Rows from block 2 of the text decoder, named by matrix and row number. Each number is 500 + 40 x the weight over its row's rms, rounded and kept within 0 to 999. All counts start at 0. Numbers have three digits each. After the name is the row's rms in percent of the matrix's.
# proj: attention output (decoder.blocks.2.attn.proj.weight, 320x320), inputs 160-319
proj.26 087:500500455500553487507500546533531500500542597530500438533500405500555573500446500561431413500460500543500500500480547436500451563525607402500542497461544500500522500517500560500500500479491513474595538580499500483470500500506487579495511443500575500500500457500622500464500478434467500500500539510513532458500500444500545484502500500490500596500500524491500465500531509450500500500458567500555500523461500500551453500428500420480527465500500500500500500488492478489500508500520484
proj.27 096:486472561564492555567489500500514500517517472500444500500500451445500447455493500522476475501555476538512500489500547500477502412486500477500477500512557523500500533449465470506463513422506532479543507500498480472470503485496500552500509451512485529508500500537500508500500500500500500457530483466485496500546500413500461420481440472500500500500488553463500500500500500420500494500392560500500512605546495557554402500480500413553500444477509441557503500469500505500474511474463474
proj.28 095:400536464500447446473500500559500509457525592511500468559500500500516500484473440528559500528420421500529452500500500500522516500500500500550500457481536578509541500500486498500471500448500500413500476566546514463403500534500421574449610415500467447500408534492566500443412500459514550498500500500500474476500500478493500500462437464500500500525500458472453500475500457507508470487450500500528485500473500480500502500544533500547500500473541500500474516500500527500469500500516518
proj.29 102:397540500524500465470537530500534433469538601500500478594537500529537499490500431573500534491416496467470557473500481520500537551570456530489485500507500500488567552548486500500530500516500578407491456510500500555540500531547535461539504503429500527519537522437478535500553500500500547557559503500500416500500544582434500483500500500478500481535525503436452543518552531500500500473517476500613500479504493466473531453500473599446454458500548500500511562439458473500547522531565473
proj.30 087:513500500526557551500500556496595454566500567570456510500500419470506500500463520500478528427520479500500470500500453505500500503500510534460522500500501500499473496538475500558500500500516496529500465500458500500509481492500472489556523578453434500561482521448500453537471564500450535500507556500543500500423518566477500528490500500512500516564527500550525507553500487549495548557500450530521511500544500486500506458500444532431500500581445500460556502525500500444572521519528524
proj.31 093:500484500552510500519414505500500500500530495500500462500500500500500538500500532500500500500500496500512496584510500501500500500494500500500500568500505500520510467536483514566485499500500496539544480502396500496421468500500510500500516437500459500460500500433485534503502500529438536500500484485500525500500497478508535591500541461475452500472532447500401528500500500500498500500516500444500500466500465549509461478540500500509575518452462493483500537546456501500457500397536593
proj.32 093:627452541524557541549548470393534508500500449539467490446488500501549447543515520500518500500591431500500500522516500477500500500478451536421500500536460579500471500464451432548485495454456503482409499535500474500481500426509500443529509500447497516529402564470505464500467500450441500557500500500500514500500500500516500571484513500500475500567462429475411496444468500507399600583492454500471500500555487500437524514546439587487559498500457500547555500523500544551558501500471565
proj.33 100:500500570470500481496500494459500475500463416500500495500515501468486484500500488485455556425485568482466546483500500521494440500473488500434511457576465500490524500500528464521464500508500500531499545451451500521536457500463500475500380500550566512500515543511487500480552450556500500483602490468500465463521563500465436500496471500572569500500444531500463500500462500443520473534438564500568500500500500511500543442500434527500500381422538537500513538436492500521520546560587480
proj.34 092:502497507500423500500572500508500500593500536428479518500464558458475512500530531500500500500474550551485500409473500500500471535547542491500556398555500491456493437500500530466513450500500500407535500500583500476478500511466500531465500479563578478451467468568500500500488460500515457454441500500550520535445520500500512500496407500477473478500500500557549430461525483500547500483458476500500531497463500500500464529460505394557500500522564483535500499515478500455419500500441500
proj.35 096:414500506500500471500443500599500498526448533496500541538545507500507543500471484503545500452435520483495471440500500499500453523519500494518553499547533464500510417500500527500479500528465433477512500523526546481477495524515452525491453449567500443450526487500500463500484500531541500461500497500581517590387466515464601593515480462447459482518478448500462516534508500500469500471500500429448555391500500545436526464573500426519465519437500500413540531524376539495437521394574582
proj.36 087:434495458500497453479550500540500500452530535472534443500500542500519525478417417574500510510429519539442467579524508455539548482500450500581469535500538500470558488526507473501500500555500562416525540537467500520517508500576547527525469367500500487496567507471527533410511497436512473500509498500526472449500456500500500505525463447500479452500542500475465545492500459497500461455470553543500458500533462442517511500538500442550500490486513537500500548500500493500433514465574487
proj.37 087:500523584546525417500492500546461557500541506466547500525428552500471500460500468500544500500489500500467422500500491500467500500500516500474564405500427517558446500491521500448475500500527459500425500425485500452543500500500500500468500500549513400470419500613500500526500500500492543437500482500500531592500543526504516515460500561610500513555462500500596397594504444556461500494483406557500574500433517510516586525540542602481438500542500459500594424502464500500517504540410393
proj.38 100:500500388553500500537500529500535500527500582500505435569505504500475478500500500500510500485462500559500500495434500491548500485500500511500533436500500500471491500500472561500578500500510489452556493538500547451530500441553503500560546500500564517483500485528524500500500500464500500500466500493562500520420518541508500465500472525515475500463522500534592473520500458549528511494503548504504500500489518462552440500477500376500481532560500425500530497569500500429438531451500500
proj.39 110:500490539415601500513459487552581500422560486560484529573500458500548552414423432594408433500454500500455491518506535500478535519457500440492500463500484500500500500551500500516465474500470468452486500561497500515505548500500465523500533447462553500465470549460504455484500481509547546477540461521562500547442401497471570541500500511475547500500500500491456485493541500494445474453528539500515544404500500539446502500463500429500483441500501500473500537500455422475451500499528500
proj.40 113:500500500500526500488500561449500519500500500557550500549500500504500500571492513511549485500487500531516489449500499500500500489500528500530500478459493500500500500500500528443564511514578494525500517489561541451500500483491511536492500500563552476500458460573511534502500523470500441512428531572491544576500500500500500526504478500500454451471500500500570459500500510500500522500500384457438508517469464475533562500508568543489504563569500442520500441510522575540500500500451445
proj.41 107:489470461500519500471562500495468500462512516500558500500475577500500500489438457500523500507500500500500528523472518500508500445521543506508493499519500537466500500500525500468466500500471500492499500515531436500500500500500500573471515457551463500514500500524517469500487500468513449506443524537489570475509420472500572483500464501500470481500556477538536500447500470526512524505493437467466446492500501520525481485457562500528555500560513526518470470510546533500460461458452546
proj.42 098:498490438500509541438530529584499417561500552570460500501500500535500586567456486512534557471410546500500500500500568500495488559500464415429469500523500413470502547569522500557506500538433500500464546454500526529520500464500526500481415504490596502433564438500457476521500500554500539500442547474469562500548500511558500514522542500419517505395500519500500581529557577545500464500500519500500489500500434532500458452500546500447496481500575500500397538401456500562500446502497491
proj.43 129:440453500494500495500493501500500500500557495434532500475400559500520564460474500472500464534500500533500461490535500454500500500500532500500516465500504483478500500500577461538500500479500500507500573485461441457429449474500492488500512494500500500475482457557443500506482419495535529500500431515500500553500452432500580500500524486517472520474500540517500471462516535500492500478500465472500574500498523568500500578518541500500563518500466550500502470500500500500486500458500489
proj.44 065:500500527534500500500411481500413531571500443427522484471500590425500500506556556435502480500520500566542527500477591500530505528496571452579521500500500452500500500523553513453500524500572500500598500541516500412420395500500464500462500464575520500444483468564518500500500432500500448395445467574511558555485500434537591500455529500566427500475464425500500428550453500472478568547500500500500589468446500500500480552568534462500526521472462500500553500546485500525500492500423500
proj.45 111:472489560486472521557542415454505500518500494432526552496543586518535453500500546500529500550570553418500440467500500500456536500467430461500482507500500445531476530457500500500449502525499514532415500420500510500578500505500489424500449586500503500514496500594459531500539456539500437445500479468451500500573465479500451551445570459479478489544500540500515500500524638456500536518556481521514487582500552500500503604435531587500581541532394500559500472532500494500572438571451545
proj.46 109:535575500522536476491458500476526480455472500500538492500500534463522548544561473500491491422467500500480504528542480500543500538493423494500470500500500455504547459579500476500542465563493471443429543500483520577517511453505537500505476478500524522526539500456445511500531558500500576470500500423500500396470544500549464500500496459500500545500500500463475500500455475473520539541406592500546475500547483457500465484566472461510439473467500526444500555520420500500490500478589513
proj.47 119:488525500522540529500495500503500515500562530502500461558496500456513500448483475574425453491454438553524500500472506519552525455500500500567500500546581500479532566485500500489536516435488521398500443593569500453441535505521500596541589451462480468474455488500580500416432500418500485529524500566500500530560499512461521451500419500500500500500517500554539500500500537491543500500468433441500466487446500500501473500450500500546500441500557520575469464484565542461517499500477493
proj.48 088:500495539500500525500511528500500556500431500500496465500518502500470388528500500500500531536561547517503500500500500552481500448500532500500521500500500500455516491436505500451500547480547536570593448508545500500459542500471476601484500468548408500552473554534587500500500517561500412482514552400477500428500500448514500500539457500497554500505472529424444618442495544500541440463500577544500500525576476500500500422532500485500500407409633429464405500415444481559457500523572500
proj.49 096:447501507500536450500488455460498500384530500500533523521538500454531500489509500559473500500472500563538452519532500429580573533500504535574501520479562481500619500560500517505528510527556532380500494556533559500457511527560500500456500449508465497541498446451530549407457500434559570567583500416475444443577515500458465455500490529500535512494544544460474500495500539468507500500470605539575443554569500500534456500454500519500510439518515500494461558461505425458532487546500500
proj.50 093:424500469500500426500500475501523500431544584499500500547518438500500475452500555549476473540500500463500519476500500468500495500499500500500539527476463497500465500500543457510500459554500480500512538500500500500550515523500481493500513489500553529500508500490497500500555436493500480451496500500558500500490458478399527430508363500500500449500551500500500500458520424500512462465470537500500475528468500520500476492459513428557483482530558458527500500538561536418479532484455477
proj.51 093:500438500500529500515500502494534500515500531500526500500500452511509486538500500500500453500529471552539526500500500520601562500453500579553422494488542414477591500569456448512500500500530500397500498526500500500477500500500500439500500492448541521500582500413500579405527500471524563478436560411446521443542500500575500500544604455495448549447481519473466531540500500534500528526500571557500471520563500500524447500545500500500500577550421497463500500566485500558504500497515523
proj.52 098:497500559461546500469450566581500500576442458492520500439500500493474562482522472469450554500500523571500500500533467500516500500500471485511448531450517460488538486539500543487489554559530478500500485516500516556455473527500521500486428459500511500500594500500501504462520516500516500500473500467496541500500525534500479492486547500515500559528443500500539540567477470500543520500500479500550500470530430500500544429565501548500429480481500540419500520500456500546507496536500500
proj.53 098:579549457498508500506515500478500500541480500523552473415500549500500500562526522457549500500512559485500485500500500500449493460500440473458495500500418500475453500465506469500500495500468500500459517445450430495555541516500542460485452533519500500500500500500494484565519464500500466480500508467500483459472552471531500540473443421586425458523450516488484500500470454549512555552454432500551500511498526482534554463613500589500500500468482535500557440512498635551500580500500456
proj.54 105:500559511500537500447500523504500505486525473532500500500493500463500517471500500517457500500463500536478482454500500523500551480504475500528496500497500439500518538573500500455483520519505478471455472500500500507500500500500500489473500500500427460500513500500471529452500500535546537468500518566459537553553490489460529532500471500478500464500500472572560473520538528547500544522540406453478500501500499531521518507456529568479520513545500500539500459500500527524591461500398442
proj.55 073:500511500500500561498500565554500500507500500530448484526474453525455500442500411551421500482462500452500500500557500510465491500517521500490500527495541554500500508473500500500500500500500500581500500470500500500500500538500440500500500595518444508522500500500536447553447547526500550549500508500551500508525479553515500459463566564500524598525492467500539500500500500500500458500496532549549554500500469500421500500463500515446463469500500507447500597422500424466530500614500506
proj.56 100:500499459493508500500500500514507466541500519538500500500504462520509533500500500490500500478500500500521519500500500460500511500519500500500467523464532500500500500488500500516500486500483525500500500511500500479483515490465500500498506500474500500510500500500568482500478509474500500500472500453500557425500450526581510493549599470446500534390544486500446550467574528500538487471540611486427427464544500558500387498468500379538562513496481492528444550485445390500411421402541578
proj.57 114:575500458565514483500488482500439523565551500444548425449430535527568555500531500500520397556534500500484512447414551500552500500489538502500421500475536500487500528468465500537500591500474543446500485525533502541535500500515500500500503479461500516554569480478519467410603450497549500537459445528507500543507500468516500500430445486517452500500469500500528444530500500524468556476500470500463505500500518500482494500574533500500477537496500500566581450560500589496506500488477455
proj.58 113:532552490500517581500500580558540452561525552564446454510500440563500550479500413500526554493452498455482509500500500504434435485500506464445513477500416538523394476463500536510500500500500448599474500452461500527570500500479508515533467539532541467461485500549512448556500500564500522456468515541537500532415495494494557508500500467500472445478463451489500527500500438590500507500500400462477536433468526521446541433603479527500435500459553500459569500515468560500460529420536500
proj.59 100:500576543516551500456434500467490576479414476564502490500500500442459500543589516500424500500521526463489554535528500517461460514488443500442468500545442500472500500532535500500544460553453556575500556500476461500500547500500500476492475500528460534500537477500427500588500500500528500500542500500500514500376524545500500571546571512500500539511500543591500513518426481500484500500533510500500545500503489458478515500493458500476494507528456500449495480562500477455500524450561548
proj.60 097:484540500472477458500500477482509544482490465500500566457500502473455516500500510492506529500473547498500551500487500500481471500500500500527542454516534583463538500441565594446543489500500570501539500506478440437500500503484521565492569492550431454456412436495508436561457553423500500579500500490559469500500470464500500456421446484538500500500484486500455500527432438553500500521474467479500547473465500561421500472615481549523471500464515574473573500482483559460476500500500493
proj.61 093:458461433476528500500500500500550382396500500538452582548509460500547538549500544523475500500490502500468508605467485500481430484557553496500569527526511549500544445488531500500500505561500519523555516500399485467463520463467522543533486465500508500495500500448550445500500550500417500557500568500576500474470461556500500475477454500425601467468500482477500500474526479520515422447520500458500463500466448529500501464450532500500469500500529500500479572427482470441466500525500479
proj.62 102:500500500500488525429500436594479529452500500459486545451500500555487485500500500491500500478500434534500500500512500504549458501500561521541500534574596543500531500500500497500480451511525500421533500562519500445418500500500500554500528499500456495500452500423563482460449552433432490581525500613569500559454500582415500500500471582436552500593566500549510522500527500500500456483557456427529512430427500468500528473385500500464479484500553507500495538454500440472562461535500559
proj.63 099:455544500486500558500548568500531495548543585589487430587521478500522500437465419500493580500419564512500500500500500476495540465523500471554438557464551470463534548500503500449487500498515523500500508500543500524500507534520500531470467500500500517500569480532554493451519491500584457504468533500500522497500460540480500500501485500448537443468558500500498561449534500500538460432500466456521389500497463510492452500474529500521500500500529473500453530500521479460500500500500500
proj.64 104:528440471500500502539500500500543500500500500500500505541500484534467448545472489496555500500524504502513508500485500545536500465505524505500500463532500500500517518439500500500500500500545526482500470470500501500557500502513498500500500543500497500539482520534488500500522500500455453524500491520500478500520536500475455499490451531556500483565497500500534454500500471480500546564496472500523500532500500500500529500495500563459500500529468506532555500533500529504560500567442454
proj.65 112:500479521515502516500537480500476500473500500500480493474514482483522425505500500509500500543556500541533500500500500550527500411522510558546445528547583500472560523426504500500544600494541608484604500535517482500462517500520539557561478500503438553536582492477538500460547500472500425575456571528541496545483482467484535470474445500500468500534445463479474488514469485500464500500472450557500530500500542458481541500559524532500457531500540509483545459516500582500483510530469500
proj.66 112:422527487489490405466500499500464520472500500463549496525500543476458500500521500500500489516447500500500500500472498505525466500521500498511549460521517543500548500474546526500527457524497534449541530500471477459500500500486531518500500462500507500500500500500500476527479500447443500551525500561513448500500519500446500479455398500539500472580484500500527437500473500460500530553436451500542531500500500500477500541500464529500499463483472516556575469549500568442542542528474464